config.yaml
model: "spectrogram VAE"
dataset: "melodies that start on their tonic, played by one synthesised instrument"
train_examples: 26041
n_mels: 64
hop_length: 160
input: "log_mel"
win_length: 512
bottleneck: "kl"
downsampling_factor: 8
encoder_arch: "convmixer"
encoder_norm: "batchnorm"
encoder_activation: "silu"
encoder_patch_size: 8
encoder_depths: [16]
encoder_kernel_size: 5
encoder_widths: [384]
loss: "mse"
latent_channels: 16
decoder_norm: "batchnorm"
decoder_activation: "elu"
decoder_widths: [64, 128, 128, 128]
decoder_blocks_per_level: 2
decoder_block: "basic"
decoder_attention: true
decoder_upsampling: "nearest_conv"
kl_weight: 0.01
init: "trunc_normal_002"
residual_init: "none"
optimizer: "soap"
beta2: 0.99
lr: 0.0041
beta1: 0.95
shampoo_beta: 0.95
eps: 1e-08
precondition_frequency: 25
max_precond_dim: 1024
merge_dims: false
one_sided: true
adamw_lr_other_params: 0.0014
grad_clip: 3.0
steps: 11700
batch_size: 48
epochs: 21.6
lr_schedule: "wsd"
decay_fraction: 0.3
final_lr_fraction: 0
warmup_steps: 1170
weight_decay: 0.02
adamw_weight_decay_other_params: 0.05
Rows from block 5 of the decoder of a small spectrogram VAE, named by matrix and row number. Rows with one number belong to one channel. Each number is 500 + 25 x the weight over its row's rms, rounded and kept within 0 to 999. All counts start at 0. Numbers have three digits each.
After each channel's rows are labels from the 100 clips, of 14976, where the channel reaches its highest value: "responds to" is what is common among them. Only what is clearly more common there than usual is listed. The data: melodies that start on their tonic, played by one synthesised instrument.
# convs0: first 3x3 conv (decoder.decb.1.0.convs.0.weight, 128x128x3x3, each kernel summed), inputs 0-127
# convs1: second 3x3 conv (decoder.decb.1.0.convs.1.weight, 128x128x3x3, transposed, each kernel summed), outputs 0-127

convs0.46:487504494475466495489471496514566493490494506487482520479509495542487537511463510492596476469497528506501505501467523463490506489457531499532471485459542470461534475492480528440498476504517515482491475497506491509472468481492485527507421506500474506473503467459526512514502482490473499453503500499457478525484520464509487459470492503517486496525511483529528498502502508505521476492471
convs1.46:500521505499518531498496527483430489508518546496511507521498518452503467503542491501456528516548487457489498488562513488503491523539491504491490474513471516496466538493545492554482531473512515497482499475465507524539512516493501494474482511421536496514499487506477477496513489487510528411472488502519549487541496495528525520513509497508513507501472499497492511514456521517504534506512
responds to: pace: fast; staccato

convs0.18:514476523431486485511498503472526474558491495497504485487492526483488490508532476484509503474519490457572502520487506498499539452511508515480486506514504514500496530498471510521494491466504505493453447519536464525513544487508473526494468499489560463469538476467503485500492539492542504488452513512508482453494492470480484479495513557489488505474539484500527485517483459506533476481470
convs1.18:479514479544505499495501478512505509483503502501527522512472474527503484505485550529504491525470505533459448462486507505510468505491497505500490508535495442499489476495535454486537512505500509470538551533491566508470494540490523482523522509502492538527473534518502492506523476496456495504520453490484532560506511524499521541536467461519524478510466494502475530472497513470486538538540
responds to: harpsichord-like

convs0.97:555485465483480513506537526520511466563489482516515487520494526471519533551479481520499480474513475491501511489485464482507545493513507476487491501494527538502493559527507482502483468543441512504516471524489499498508479527514453493528516534495509461517460464488495506540479461492511493492534533486500531494513495474494540514474513462527536494478481544499471473484451548511515487479528
convs1.97:455534561519507472495492462514463538453501488526500509518478481481474459459498525457485511536491525521512491523507508503489459511508503511521500500535444494489499436489500481489519547460516498499491546485507509505502476506525528482484487473466539521488524528470475498479499517485502521504468490529497471536501486510517483469521473557436468507495531472521517500509539472509491496500456
responds to: bass guitar-like

convs0.120:499518510520477472499455485489522529497492491501481496530498503516489477513477502502455489485528531489484498524478523488515491478491523541480439469528510515475518492485462477576510481473505508489564557494488467522472458502514532465493522495511448509481441435502511523517548518518544532517492478495501505508490514498485505504490499500454466508475500524493492511479462479492481443511516
convs1.120:523513485509565531482563523499474514513524494497486486496505527463481495478485494499515503515476445494515488456512482504503508514506503463517571532494494498514483522486510495430504509536487519498448443471525500496525544521482482524512511502480510502501557554517509521490458461470489489490520490506487463472491483514525500497494484475538520479533504482487478478491518560539505531508496
responds to: staccato; square lead; sine tone

convs0.87:458520510475484543500524538518514514486451496505481492546483513518456483524466467510491535521481500518507488469517463487490502497475513534480482512464510480495467582510554515500516520495497513497525552530484478531493499504523487506486488528529521517525498488498563448526470464504510502485505539543515523520502509499500474481545511478511489459539486525526497531554519469504505483492485
convs1.87:538468473512482481488458479483504460494515507510535510435501503486541490493537532498506466497498515486478530506495510499514464500523464486534528486508501503514552424479461492528477477482511507502460505469497552465495487495488487493524480456496463492488493514517445540458516520503489454500479467464490510489509500500507556533477492491492522545475489484495471491447491513513499530523527
responds to: trumpet-like

convs0.38:539500485550493495516521501525476470485480476534507472548474440529538529487492488545509499505490483516528509511508523501493513516487512491480469486497486527487446508521471484472512496507491482456509519477492447510569497504512519477494540496478518474515531477481552517528480480513495517510458479515487503453525486529526467509489508551513449502480500463486498511487442544460493497489521
convs1.38:495487533455491487471510485464516515542492516497495526452537572487489492507513490451523494478501533505506540492478512498504484486507471507519514491525532466512526493495520498531506512492512549537484480540479521455465482489537495492508482502502506539486463526516462482501525489495505473489550522510510501539511498486512565511528511463506559486524514549485495500492553481541520497472462
responds to: square lead

convs0.66:474505460529496452515496479508518482455467525496552472476510468504498547542485457482525501529449533504489558501486506503502446508498469484515515511539515462472518523498514483473479518517517512513500511483494467517489469479516545506460461493506494471489507486519460533456495504505509545490489515511458491497496536462496506498486506460491461497476490523538517508521547519465507489550483
convs1.66:504486534478505537533487480503509503539555475527493528513498551491474432441495512520471497493526481466504453500522474518496535484498473502514533493437490505528469497491497526522483480475472483484462467482524537467516522518523419494531492497484477496511504525495519480496521497496492510469501475473512483517509506526507501510497506534511527484525472501471501473498469505567488525454506
responds to: square lead

convs0.73:512491456488516475528523479506504494518571488458531545507513487486462519489547530449474494498512498493520527511525452506507505547506497532485517502509494462502452499488489489502516542494502492508505493494505496497522485478506499495467502519496505495489444487499490503559453487526536544488536514444486493461490523467512474553504513528449495529486533507514531514498535445498493528518517
convs1.73:502468491527485514485488509465500498496442511517494460483472505506507497490479481579521520519522522513498459500469548480485496456472478480503501496523526521482558490482483509486538495511517477480491513512490501500493523519493524498508457459508490517488562505533531512437540490465497462500486460537529499548481515528492529456498483482554491467507458486482484482500481545490492485499510
responds to: organ-like; tonic: E

convs0.100:486482515483464467495546547484521498508474478468513495511476471463511500526459506479473467516502448471502494492483487462465503448473473463491510498485470517498525514488467525475499507460511501465489499465486479491541447524485464497502472496502476470491503481504505530481473454494497474473512542461513507480436491517499502542486502477468510512480512485514490481459499515470528472475427
convs1.100:507509520508535534549461460515482497491553488527489505500513524500476476463509513537532538491488541509511510472508513535531503517512533523478522489530506478504472519495526471507485498508488460543519501520499511520454552435485525469501519510462529503503531519460486468508513538495515524526500447556517492495525536501506497489470518499525494477501492505482507491529487485523479534502578
responds to: sine tone

convs0.0:469538508473463521524503514515506488523541527530552498485491488513478484537508468542483517494531494482530530501529474486485488442520489464497482477547508545497472514518496479503513486468482537503509564479484551524524510468535502488471478489474553498505505498536514466500445548473534507507521536480543488540504507468478461488482529503490505508536502527519512516522510484505512513496506
convs1.0:505479481501512527518494472473518514481493496514439513506536497492498513467495565461493474485513497517483464480492493512529508556460478538521462507445496444510505501480514506518436528507478500501497429510523454481486493518470496487556538479501480509469491504481492508526513465509464508504479456510489502426489523503523538518497481503485510486467478495483512481516472533485511507502496
responds to: harpsichord-like

convs0.110:470499477556487504523495471466524506496556530516530474505518501494494521477484497464501491508520476514455492504481493504497490499515520489516482511491553484528481515512487464518519475539470570485501529475507478509522505505537548499437492515479508526507527498515522460491501492481496540479512556509509511566513502467496473481491508500488534564533516508433498482498497485461511519498536
convs1.110:519499512402496487495498526519482524496472490494453514491502478484500470478509534498526521482501492465528486504500502490483498481474467509495477489488441523490517492499502513502468522469529474460500463494520505490505530514487486476565507484525495493504468483487493542516505531520484501523478433483499535411497504543516544526492496472502495466498488522551517519478482512523539476511491
responds to: bass guitar-like; tonic: B

convs0.112:469540505499513509526467533511494451478473528509495490520470499506463475528462563540529467509523486506454486458525520506491526496538494511438507497480524526495528517493508540498483501504473499556492548522533543507500494521505505506482505511533505441527457506519521502473483492516499472485492506513521492514490498513493512496517511452485480537478440481554494514493508486552485469483502
convs1.112:509469497483484517462524468514501536525534484484483545463496520506524482447528442424505541491524521488494513516473487508488505533467487508569513486499477468515476494492486507517502523469534511464511490542460468510503486461483486477468523530471467546459514492495458506519484486485510528505495454494481519477496484483498515504480466489501521475510547504486502509517524497447513503533488
responds to: the note F#; trumpet-like; tonic: F#

convs0.30:472486500459474522491497564541507514521471500468511519524509490549435500481490510463472522504509497493476509571473460508481490477524499506539536515508515482527501486455513501500524484517485508497492494517507504520515502483528448549464489533505516526457498497517508521421476497512544486494484492487515516465487509465515486477513513534508510472518490526473478492547481516541510496520460
convs1.30:541488506506514511500502440461489472488548503509479487507489515473560505503523479522515472482460520477497499396502534481517536521458502508464459517507504485466501500532483511505487488490494502487519476514482511482495521489491546460519526479502502499503485518470480445552494506465484506512466531490509507538494499491508515499503485475502489540472505512497526491432515500446472473502530
responds to: square lead

convs0.99:521529484494463491516543519528500514575464513513470480538538481513522519509470473506502499478457487503507490459544473485491510488491490474526456531496493527508523522554481509513515483512511502463509489498518528526479524465521485475494504503513502458512580478496484480544453510516506481504450487484461484482505506488508519462486528484514511452505465513513472502525494482470541506499452
convs1.99:468503536504544509531447504456514477414532473467546530474521519489484482481544528539488483531517488501507513489505530503532489473509479513458554480496516486493472466461522478504519493480483462530501519477498478479545508542509516545479502509492507514502455504506520506444528472497501512477508497517530517528517529485508479537512478521502489532512530479484510494482467499509484474499538
responds to: the note E; tonic: E

convs0.92:509506519534466489511508486494482523489476472503567524526510474487531482492502505423503475478468472472530482451458517470496499488495471467469503515471482500465514526478477512470480472464463518465488511499474512508458531472520521522497511457489500479510503500490500508462448510470523483491485496455520497476478516469459490509506511534508519479498479518453468503484466447460499455486510
convs1.92:466456502428512507512480486533519483527536519518458495472476512542466511515523497567479527522515527502506503542525463520502470478499494526501478493488494496521468465510499469525466520522490491510526472509506475484520495568505488463521490560504504490482493516507487481529531482495494518523513476547468481478534513552505503503465499463509502503511488495548528502528520559503480522487501
responds to: organ-like; clipping

convs0.115:497511488524530515498473497445508478537489489483505466522489440497493537501548513500505503494442507497590549452481522520506475533519511499503502484513501487470539483473491499494543514508520518495525485486490540516511547485505537523518504440493494508479492484512488479498508551481496490500484491516464523522501496522468518473537509534465475495534512522493491473474475518503509524540557
convs1.115:520490493447499499496514501556502520475526507522490519451517573511516489511462486490492539508539512521426478507506486485496520480464491504473492509463506522538450511494490512514488446483492505487490488504529457473491451496502503494468502549495493510524519538495530516484506452513513510507498533468539497476488492491532482538482496477516516497495483471497526519515533494509506478457424
responds to: organ-like

convs0.71:463481457495485488492494483513485502483484510549457494456484437486530506521445470491517517531478503508463529449510510503501461458525502488518510484523486511494450540518468516452517529504534519493501501501474498530534445464507519516480516507521492505547522472516518535470506502514495492494527454503477504515514512489495516447518502486544503454486497474452472487522498503483446492491504
convs1.71:523522538481498504515482498512484511498501484456541491544532554526461494461516536475477507480487477483512455542480477480501538515480493500464468478515493507494555452503551480556502499504460486514486496493521492458471515523500501478529489485470526517449508527485479453526507475481498495497457559489507494492496498521481470555488479515468480518493486496543526496518507511531537513509499
responds to: square lead; trumpet-like

convs0.47:496515497514491456505519531498493468565505521502467497457527472494505516516491483502497474474538460458481487531511510498505518495506473516533471479521493512505499515509465499491524488508492520510509499563485558488473445513511494540454505506485506480441459498495517528533501507478485493489495474549479502521495498477483489456503489485552542541493522489505494560536546467463478517478522
convs1.47:496477466489518515503491499482488513434527463482537517487453471486498452476519521530517522515488531546476505452471463521509418515497514518505506518477510485482503463493519525500452539488522513464482532466507486502533540463487499457524487501498496490512519503534473483511518504532506483532540511459506525497495508519518509526491526510466477512502444522470523473479471517522508477514470
responds to: the note F

convs0.41:458526514502488508495489468496502448528498516485509501458519532481511506509465530456486453498469492494473516491521478505472524514503450496529481504476505470502488545469521487497485504520540506492474445491499540475497501532485492500457505443521501538519489513513557517462534506481461504504465497553514531509492501491469499491492505488535432537527523494483529519473493512479546521531474
convs1.41:544474485491499513518510533502505561446529496487492505528503485508473472491537458548504576499529523492488486495469507475520466491489548499450510487510514531473513453534480474507510486491473468515526544490509472514518515460499501503537482517503510480477529498488458457510492484500530484506528492457505465518497513498524519548493510495459528504506501509530494472536546493533507464470522
responds to: the note F; trumpet-like; tonic: F

convs0.84:516513511514541505520481459505520484561490511478514496531469454500499483512496449456503481533445522481492485520485493501477495483475494497462480491494481522501547480491509531499496503453534512522476511514500464491482533501511502546480466512515491477457496494479491495484512470512503529466537544546515480488519503493506466471446519551472496486485507467429486523482500440503518529517496
convs1.84:470493491488487496505508525521499523448522496536491496453557538500501532505523557550505519490511486532514513466503512489536513512512498509541519505505528484489450535486491464498494489541472466471505496451485528503533482485489498484515510470464527505530504515506521486523478512473530483502465464450478515517515495513512544523541488447514498530526499503556499495522517554502488472453523
responds to: harpsichord-like; organ-like

convs0.59:509463507498480498436496514464518493480480472510520477516505495515511456493514491517525488487481493509470486493504509536523531529484544438471488469459431513505523490466490492486516523490473497517480485514510503538479523496445518482493516492462495493504500499471524496516479516472502480468511503499491486521472575481478497496495562501519520500481548490457524475502480431460514482478462
convs1.59:505537476488514497367469494511517502496495520489534511498497492518488517500503505495503508516508523486504506507486502439436505495497465515505518487515506481507509525517511490504446503509496546486509481521529493540478459502595480494501477516543475514503508530531487488502501502515505483492511501489504498468506485526506482486520408483489504498475478506508497506480500514523518494519533
responds to: clipping

convs0.118:477511500489488513515502447507492479530502472479455497489493505528453506495451467504478506517495517549496519486500509491492517524493476481484510490513474554473531483544540462495463475468502495511520489447493532499509505516517465522466486485526502489447480558497566513494482492484506498487544470490502502491523513479546527505443519435520501494455522492516487479485503516469498517514547
convs1.118:517511467514516491517529539485499514455481505500529495496473495502573511493541542503510513493505520482521483515496516514485453452496503477505508513492517455508463522475418548516534515497489496475498506541514490511479457480480503497521514488481480485528543444504462505507493543511521509497477524533494478494475483495466493488561479533512504535537448481489506497489508497543511489502454
responds to: thin (high-pass); square lead

convs0.45:507493532433460519529495516467501476500514475530460465508478517491548483489501488493490473465504478506463559543478488520517498548513499514467473511520494531496498462500529492500557505522475447520481464522480490481524559481514506463498497476490539556476464558494521518478486490469495507475468480452488516486517511496546473495522507511508520493497519485480491496533494503497495491509477
convs1.45:480520503556527495529534490524521521466489528501538497487541480527482506505505496504490510521480497502517451455505514498503494419486514494537512505503518470524504517502454534480438496484503491473520538454516510511487449497478421514519500490502459490516526454490482479531508513493511490524540520519521484553474500507483535493518501508490505496504475514527502487437520481493509526478525
responds to: thin (high-pass)

convs0.48:543481510505491514526492538465519479497524499530493524506481482472528507503484504500483486434505493478511445460500538471505469488436481514493515446470480527496478503475560482534492486542502492526510497477527477513473488492508496487537479535494515493505494460502489493473478461464471479506491525519519501528478496494496481516525501458491500528522515469536421474530481510473506475493557
convs1.48:441528483492485516494491442519502510499483510470533488490509515532484479518509483497505493534517526558492544523517474515485516491554524496509475539528498476491494493526418531482512511447492489475494497504477534489517500499491511487466510478505480506481470535516472501539499535523499499490512468491483529512531472478513523448479508524518493491496467527481554500436507489527516546491455
responds to: marimba-like

convs0.127:490539494532543510497476532446500461500502482494507543486498511481494460496533495479503496509457503472531495464517491483474539499518495565501471496473471467464537528494519481455508473563490527495530493510482496468490547500503526477484510515530515515442515500477484499507491504482549546505517524495492545502500497519481469454473498515484481498480540511492509476507507513444558503488495
convs1.127:503468525491468484485533454547502517511479530512510465519515476495486532518502533501512500504530500548461505527462486530547472493481478417521529500535491523535447486481481506556482535459494506486468513503525498510508477488502503501492500472473514510550465484510504506493488491518451447458484468533498469471495473498521548517503496479525513472518468512493506500502503492533483511530513
responds to: organ-like

convs0.111:497535500493516476555479529479523503499510480523462477496548523483525523500439465501492499501518467486491494480479491522521455542470557528473501533514465527497477445469470497482511488477527512474535519503530506501539503484525521464531450499543446519481503502521502529500512494462467506510531480524520520491484527485521513525481515494497488509555496537500490488492493460482533467471483
convs1.111:510478504506479500493498455549453492486478488493539525500464488499492480487547556507528471508474534533523507551513512469492539476506451488534464485530517484530512562522530504528491479481499511513465486501474498481479447498514503522519547481453519488493489484491488465515480491516497496500448517507485500488540492518471472474506466506472531498446481509477530517514477543501471533517517
responds to: vibraphone-like

convs0.69:464492491481476481463469474496473490513514451497525494507490507494483502488446521492510492475502489456510468517495505467501475457509527452465513462455491489499515479499494485437445496497476459501505471511448481481471514514481475495500519488473524459500503476489490510476488487496535529517509496470485414511468544526488487520527551477477512465501469471487508513483493504446490483482490
convs1.69:502506495504491498398494500462520524493495505527528497525482493470476492486505503505482509477517520501500501482477491492456492506500493517538512488549497480515511479492488513542497551477513505471540499523503527497465498495561514493495505514524492550514489527532491500541479503505509493474511453524514553465506455524513515469495406482515543516469503506485512508535495486498527482545529
responds to: clipping; harpsichord-like

convs0.40:534519500502502487506526451508458501526516493460552504562529500480565491496514508514450514495485501488518487536485482535499554492490488469502494483485459490461497423507512495501500499504474530510525473493510455492468510494517533502469518505500452517507499548499494503507522513512511504518539524459528443525522502466512491474495511517558481495454487538511483498481514524512527481513506
convs1.40:472493512504509505515476537507544504474499481530466485443497474531444488473506505504517504512490502496498511475500515477519455493512485514488519516507539512550494546506456482507484498486520454484475510508504534525528490489482493474529496495518563488473506456480479516513490481507483504509462471525482542464476512560507519532477494477419514527538523484501528537509490447472471499489506
responds to: clipping

convs0.90:506496516508494494547483445508499559507493485531513456527462473494516503529526504485450458475468481488490511506500530504538520514494490507521486496516480520486508462515496482537475497600487506511513475504504491508497471496526456511518524530490537491515466436506490488515499484490458501558501494479509503480470510479451455506477500503521524478493506525529502504523445491535495469517496
convs1.90:503488469503492483470491542489497455490504513470491550469529516437508501436499491539509543520518511535497490466499467517454492480487526507470546498507503490485454520499495505493520499461506507484506506457478491490512508545500517487484487480495496502475509537536526545460525505512517494415507481535525514504546491508543548493518503503472466486513498505479486488477538515463500533512518
responds to: marimba-like

convs0.25:545502498465512475523519501519494511508490489560499489495555492478537490524498505509517516486498488502505494549504440507484479492521483503520498504543480498489547500486520492496518511460591488496490511493479497495532535485496511497488503488488543537460457475562568478477502483465493502472498501510454510505503505458503485524534511511562535507492505472526522494460492493532522497523501
convs1.25:474497485511477514522495486483519522482521500448489501464450526518481479477502496482478466510535501500486505472524514481517508503435506487463513503472517490512436482494471483527478502537443497522509476490512520488464446482497507483522507476511454476499515542492446531523486520535546518513463460457526491504500531532510501496459487488428485504501518506460498504540517500466492498490493
responds to: clipping

convs0.49:477473519469513505505495498520525493534485520524515505514609526489506500508502534505472522464457520499513493490460510492510505512568490478526496516521510525495513508507450471494449521519492489477461498543512535505476497535493497486464487507515517506509553456478531485474483523496522523500502480483498545526467502467517531523506519497499458540464518474477483480444512509497474496509521
convs1.49:532516464518483497510491495472479522478499472478473513470393458484470473475503486448521496521521491504465517517533471494488498503420502526477504479488484469517493461487533507520552481490498534501511492501500497482516481495508529476529499482500479515490465528520453500533491491512498512493515521514499486475533502494478493463474488514487554481520497537537526520553536495500532499492477
responds to: trumpet-like; square lead

convs0.22:498518485544505494494516476478493507485488461475528501483492480503494484515566534473505490511478522498505492531552497533521533511527502552492494446493472517490483481478526515469501555582529531530469527503527539481517489504488548497493511495468478534483511513512511505529502520524560468550491544468481477486473496553511501499474503523515485516480506484514504530503508518531508483526474
convs1.22:521452523451469479487476512498552490490519541539489485497530506488507526506457479529497511484501459471509506459477454461480475474458498470494511538480533493510480518511476522526515469429494486448523481493481481478506524477487460484499522523510522480487498508461516502492506489495479533455479437522515491544516493448522512503494502463475511489526502538503521472498512481502492528487531
responds to: marimba-like

convs0.79:494481476507494476533495470498493484553482495554451491499540463496498476522497541444526537565492477533487487523463473502516507509523503461454492512500479518497540536557488504483532508492499494507496516507474506499513542514507521488471506479490527506506493492504490472526479485477502493488485524473535507493478517493536518567534514495496481466453490508555476516544478556496492514515480
convs1.79:509492474510498502507494506463516510463524491477561509483425528501511489457554494514485446474514542479490523465529522505495457484455505557524507507496514516480446463463526499497475501510485513512494502474496514490502456494511479490526496501511474475468525507506527522482524501518491488536514471525480511525531505516496502461459482520487508565525514523492512497456538492556524482499508
responds to: clipping

convs0.24:503506518518479511500531476519449443497511536483522517449506487503510506428545516496579490485482479496505531492514499527493525472495491546484506547479481479542504486532505508484535513459481449497491506511459489501466518493495479526483462495577512495522529504508515477494515518492514472465442477472504515507492512484505514472517500504542513505527494486522480467506531503515509527498476
convs1.24:510496504464523513490522542487473522479496509509504473511478521437498529489500488513456523513534480477461466497497502486501487505512489467554510452533515523478495524478514503497481490546483499520426467480505503508550503492526511495538504526419531494487516497510464478514441451499466495503559528534477469511503470524494467504520501514481495529488515488454507500494490528501483503492510
responds to: staccato; square lead; sine tone

convs0.62:499479485511501461484512539470509523511532485499531485425509490525494484474512539525477501543534532496515485495473486524504505530495488471494494512490530548496495522481486509465493541504480529490468488544529509507493508481499535475520481449497519500512469557475525516530494503501570498505555534493542477539473495536498511491505488551525516572496470511503513510513526524488491512494497
convs1.62:537487529479496525468509482546491476464491522498491542558518492472506494534500466477517484469477444480477520512562503471510487495509511530546522513517484473502488478500522479529491470502510510491501510454486478482528503529498504513486497523511484506467523490521474484475500501504445502488451453526473528458526491484534513522489476433479496421502536514532491497499494496522508515525512
responds to: harpsichord-like

convs0.19:493519506520528506501544498494504495494493397498491512499524493571488467642497501499490494474519469509489499498497484500521514506507510492527509486514523499458470461511491514466512532515466516504491499512495473527441491493516518471502536538439504490484515514513501516506494518482512519522500487489471475494503500489506523492514497516478486494491484527500504472513507532472489488492472
convs1.19:540486483481467502516475529502496527509524534513495483508491512427524512439478494515509523514502543473508513479487503513490504494486499487455508403504504521518533557512519483514479485490526508489495493484521527492553521509492486526512545478380478494500509512471496467511513515475512486507496513518524533510473515506517522521484504485525510506510501493489485525516492495534490517524514
responds to: staccato; pace: fast; square lead

convs0.93:467476512476480485518482490513490421526499537543490487528526517491500505496489469490532468533469516511463480517496445476496509459499460515466513485486501517488556490463458516457484498488519479484494509471468511479505513507490476517477507465467517482524510492463512496469507500513466485471499484456485490545493514496469527491486510512488461445470440480483496499511497443477488464461482
convs1.93:507503483517493517486516508525515571472519469486538506468505480507517502509503541502497540481531473502505512494504492510520495540524515512556509494514505449528440513506530485551526512479519500512475502573491488504522513495503499503513494563500523507476496532519479502550495494497513491522529494552503507486516475517519507483503481478518568562513541504532486491510480544507499531546526
responds to: harpsichord-like

convs0.126:510532504522526521498458486497533483479503518511480520515509506488498470400513507508542483524495433529500515513474503493460522513484500488497566546489413489505495539519514510540499510463516498511462520497554507534446489470514520497501450474569489495504511517502518524502510504499530476484502513511520505494498515512474496514484500489503512515507527513520533497507510522496528493485505
convs1.126:505467484457473502504519545473500509519517517485507471495480519400507492480504494515458517516521493448495502491514496495507476484546490501514493424509497523459500525492535496466496500535493490509450468499452490497550513530468485505502507493461527504502513485531478456484455471517449499473538498509494520509474468473527525519518511494509515484466479487481484514486496465520486535510484
responds to: staccato; square lead; sine tone

convs0.1:559507451557494503503504515427515491488550517499475475505512565499456497517513495514517493486554476472466475526527464514506508479470504503495479510502529558507560477505547514528520500518520502503489529493514526484470487481486507514507476551512479495484498467500523517527450520511473518493482457468488510515490488529494492494478477471517511499511486525461479506499544505485508543515496
convs1.1:452497545443475475503521501575494536501446515495501521500490435486547494469497479477495524519472518515502524466500501506490462516512493533508489500496500442470430512510476482474466514485481512481491486514492475509523478518484517475479513472488503513503501533503458469459512484487498508488485548505489505477506503467514503502495503549474503513471541510547534500486451486513472464495505
responds to: organ-like

convs0.39:514497499505497510524492513497516471505502468483507490492518472538478547553496500497502486520511536498487507494496537448512468502477510474534507515486585495496495501522504492513489515363513489535462520506501533530471502473512511512516455495478489504520537501480491512497513511454531509488480485510498432530523509501513497538503506513489502496482507472502539472513511526493492516508487
convs1.39:473511490489511489507508541479506479497528519512454538489463531456517477422516492487497531522509472486514500460487451510488493493496479533460510433454476488483520492465503495526487480512537506447518497513491464489544480486470515487473516474496523513465503486502518491465471493533472490438514498514521562497513499525504552533491525507496510509500501498512489515469469470468495480477525
responds to: staccato; trumpet-like

convs0.68:518451505461491474500488553497495493542532472499489497517486480475495514499556472486499526529451503525495539491538497488483510546505508549462505503467497494505489492496516454509518530505453474497494440518525513549514508490519428462473512512526525529492490501484477523474462528492536496495508496451502499486476509516488485476498515528475512536504509476481488485531458502464467477532468
convs1.68:470525484535532523556513467506516519441471538537535481500515505521500465500473516527502491486538507483513457500480525539497496424496489471529512508518517520509526503510468561486469477512504453516501535488488503497493458461477467532510505481499490478527502483507515516559501472498501511495511515541490490535471519503512532512545504513515492467489482502514515492455543486529534532486512
responds to: vibraphone-like

convs0.7:538494517522516529476530468532493494483465585484507494462500531510493496413495493502511504460543535488502541488499493491511505507455485498516460536515522515470504460523484522494484491482470512534538513490487509517543498569500478510495521524463498463518498487514491482505497503516483502545472473457498519503497503481497461487517457505540502483504498514507506480521477549514493490546486
convs1.7:427502473480519481537492519495517482504513426507511500511497488494503522503495535510491531496475505501490463515525506526503504494538486484504540503479494495544459493490502517502497522538473492502481483523482472525442483462478504480508482484579526528487489499513476537511466484506534500437529504555494491510526509502509528506498545499442522522476510484538485488461531473487493506467535
responds to: clipping

convs0.10:509492493478474480519514448495497473514515469542454527453479514462547481492474476460485517465504490481478501513498490521505561504510535490526484491508476532496477483513558556493505527465498479525477450510500574497510516499503532490509483531494521514509478495534497524528519511488514521458480473480509514556531491482521443486526493511519475516497507482507552511504509510482509481505458
convs1.10:498520525521486504484510546507518532469519516440531460503524498529478511508519521530528500504499482539483491459489498469528429489493474507483502504500529475489492519493425433490497495504513514471512538521525466500503500500501488493495513467513454524463546523450476461471483501494490471543528508521512476482476525503500568534475517485472531512493483501502493507502523490509492520491544
responds to: the note D#; tonic: D#

convs0.91:462492516484476479506490532509448488504498513521509485510452511479490493495449487459488501535551460521500519473505493510477499508481494530459518493486483473523496453471498493502489481529533515509460474471519532509528475438509479506473513471498526505547514472444457502501503514506503525509476514466450516506527498501547486462493501511528466464511504496451522507503515468518468474449455
convs1.91:539473446460504531499519474484534505510499498501493479517556509520494487507501494541522512463452552511502457527505508469496508499526497469523489474484534524495530533518540532516487509474500457491537501529484483478491520532492501507551515547518505485485495515534556478500475486509513454509510500531509473495469500554471528542519489493463533488487485502508494481510487515505517503547566
responds to: pace: fast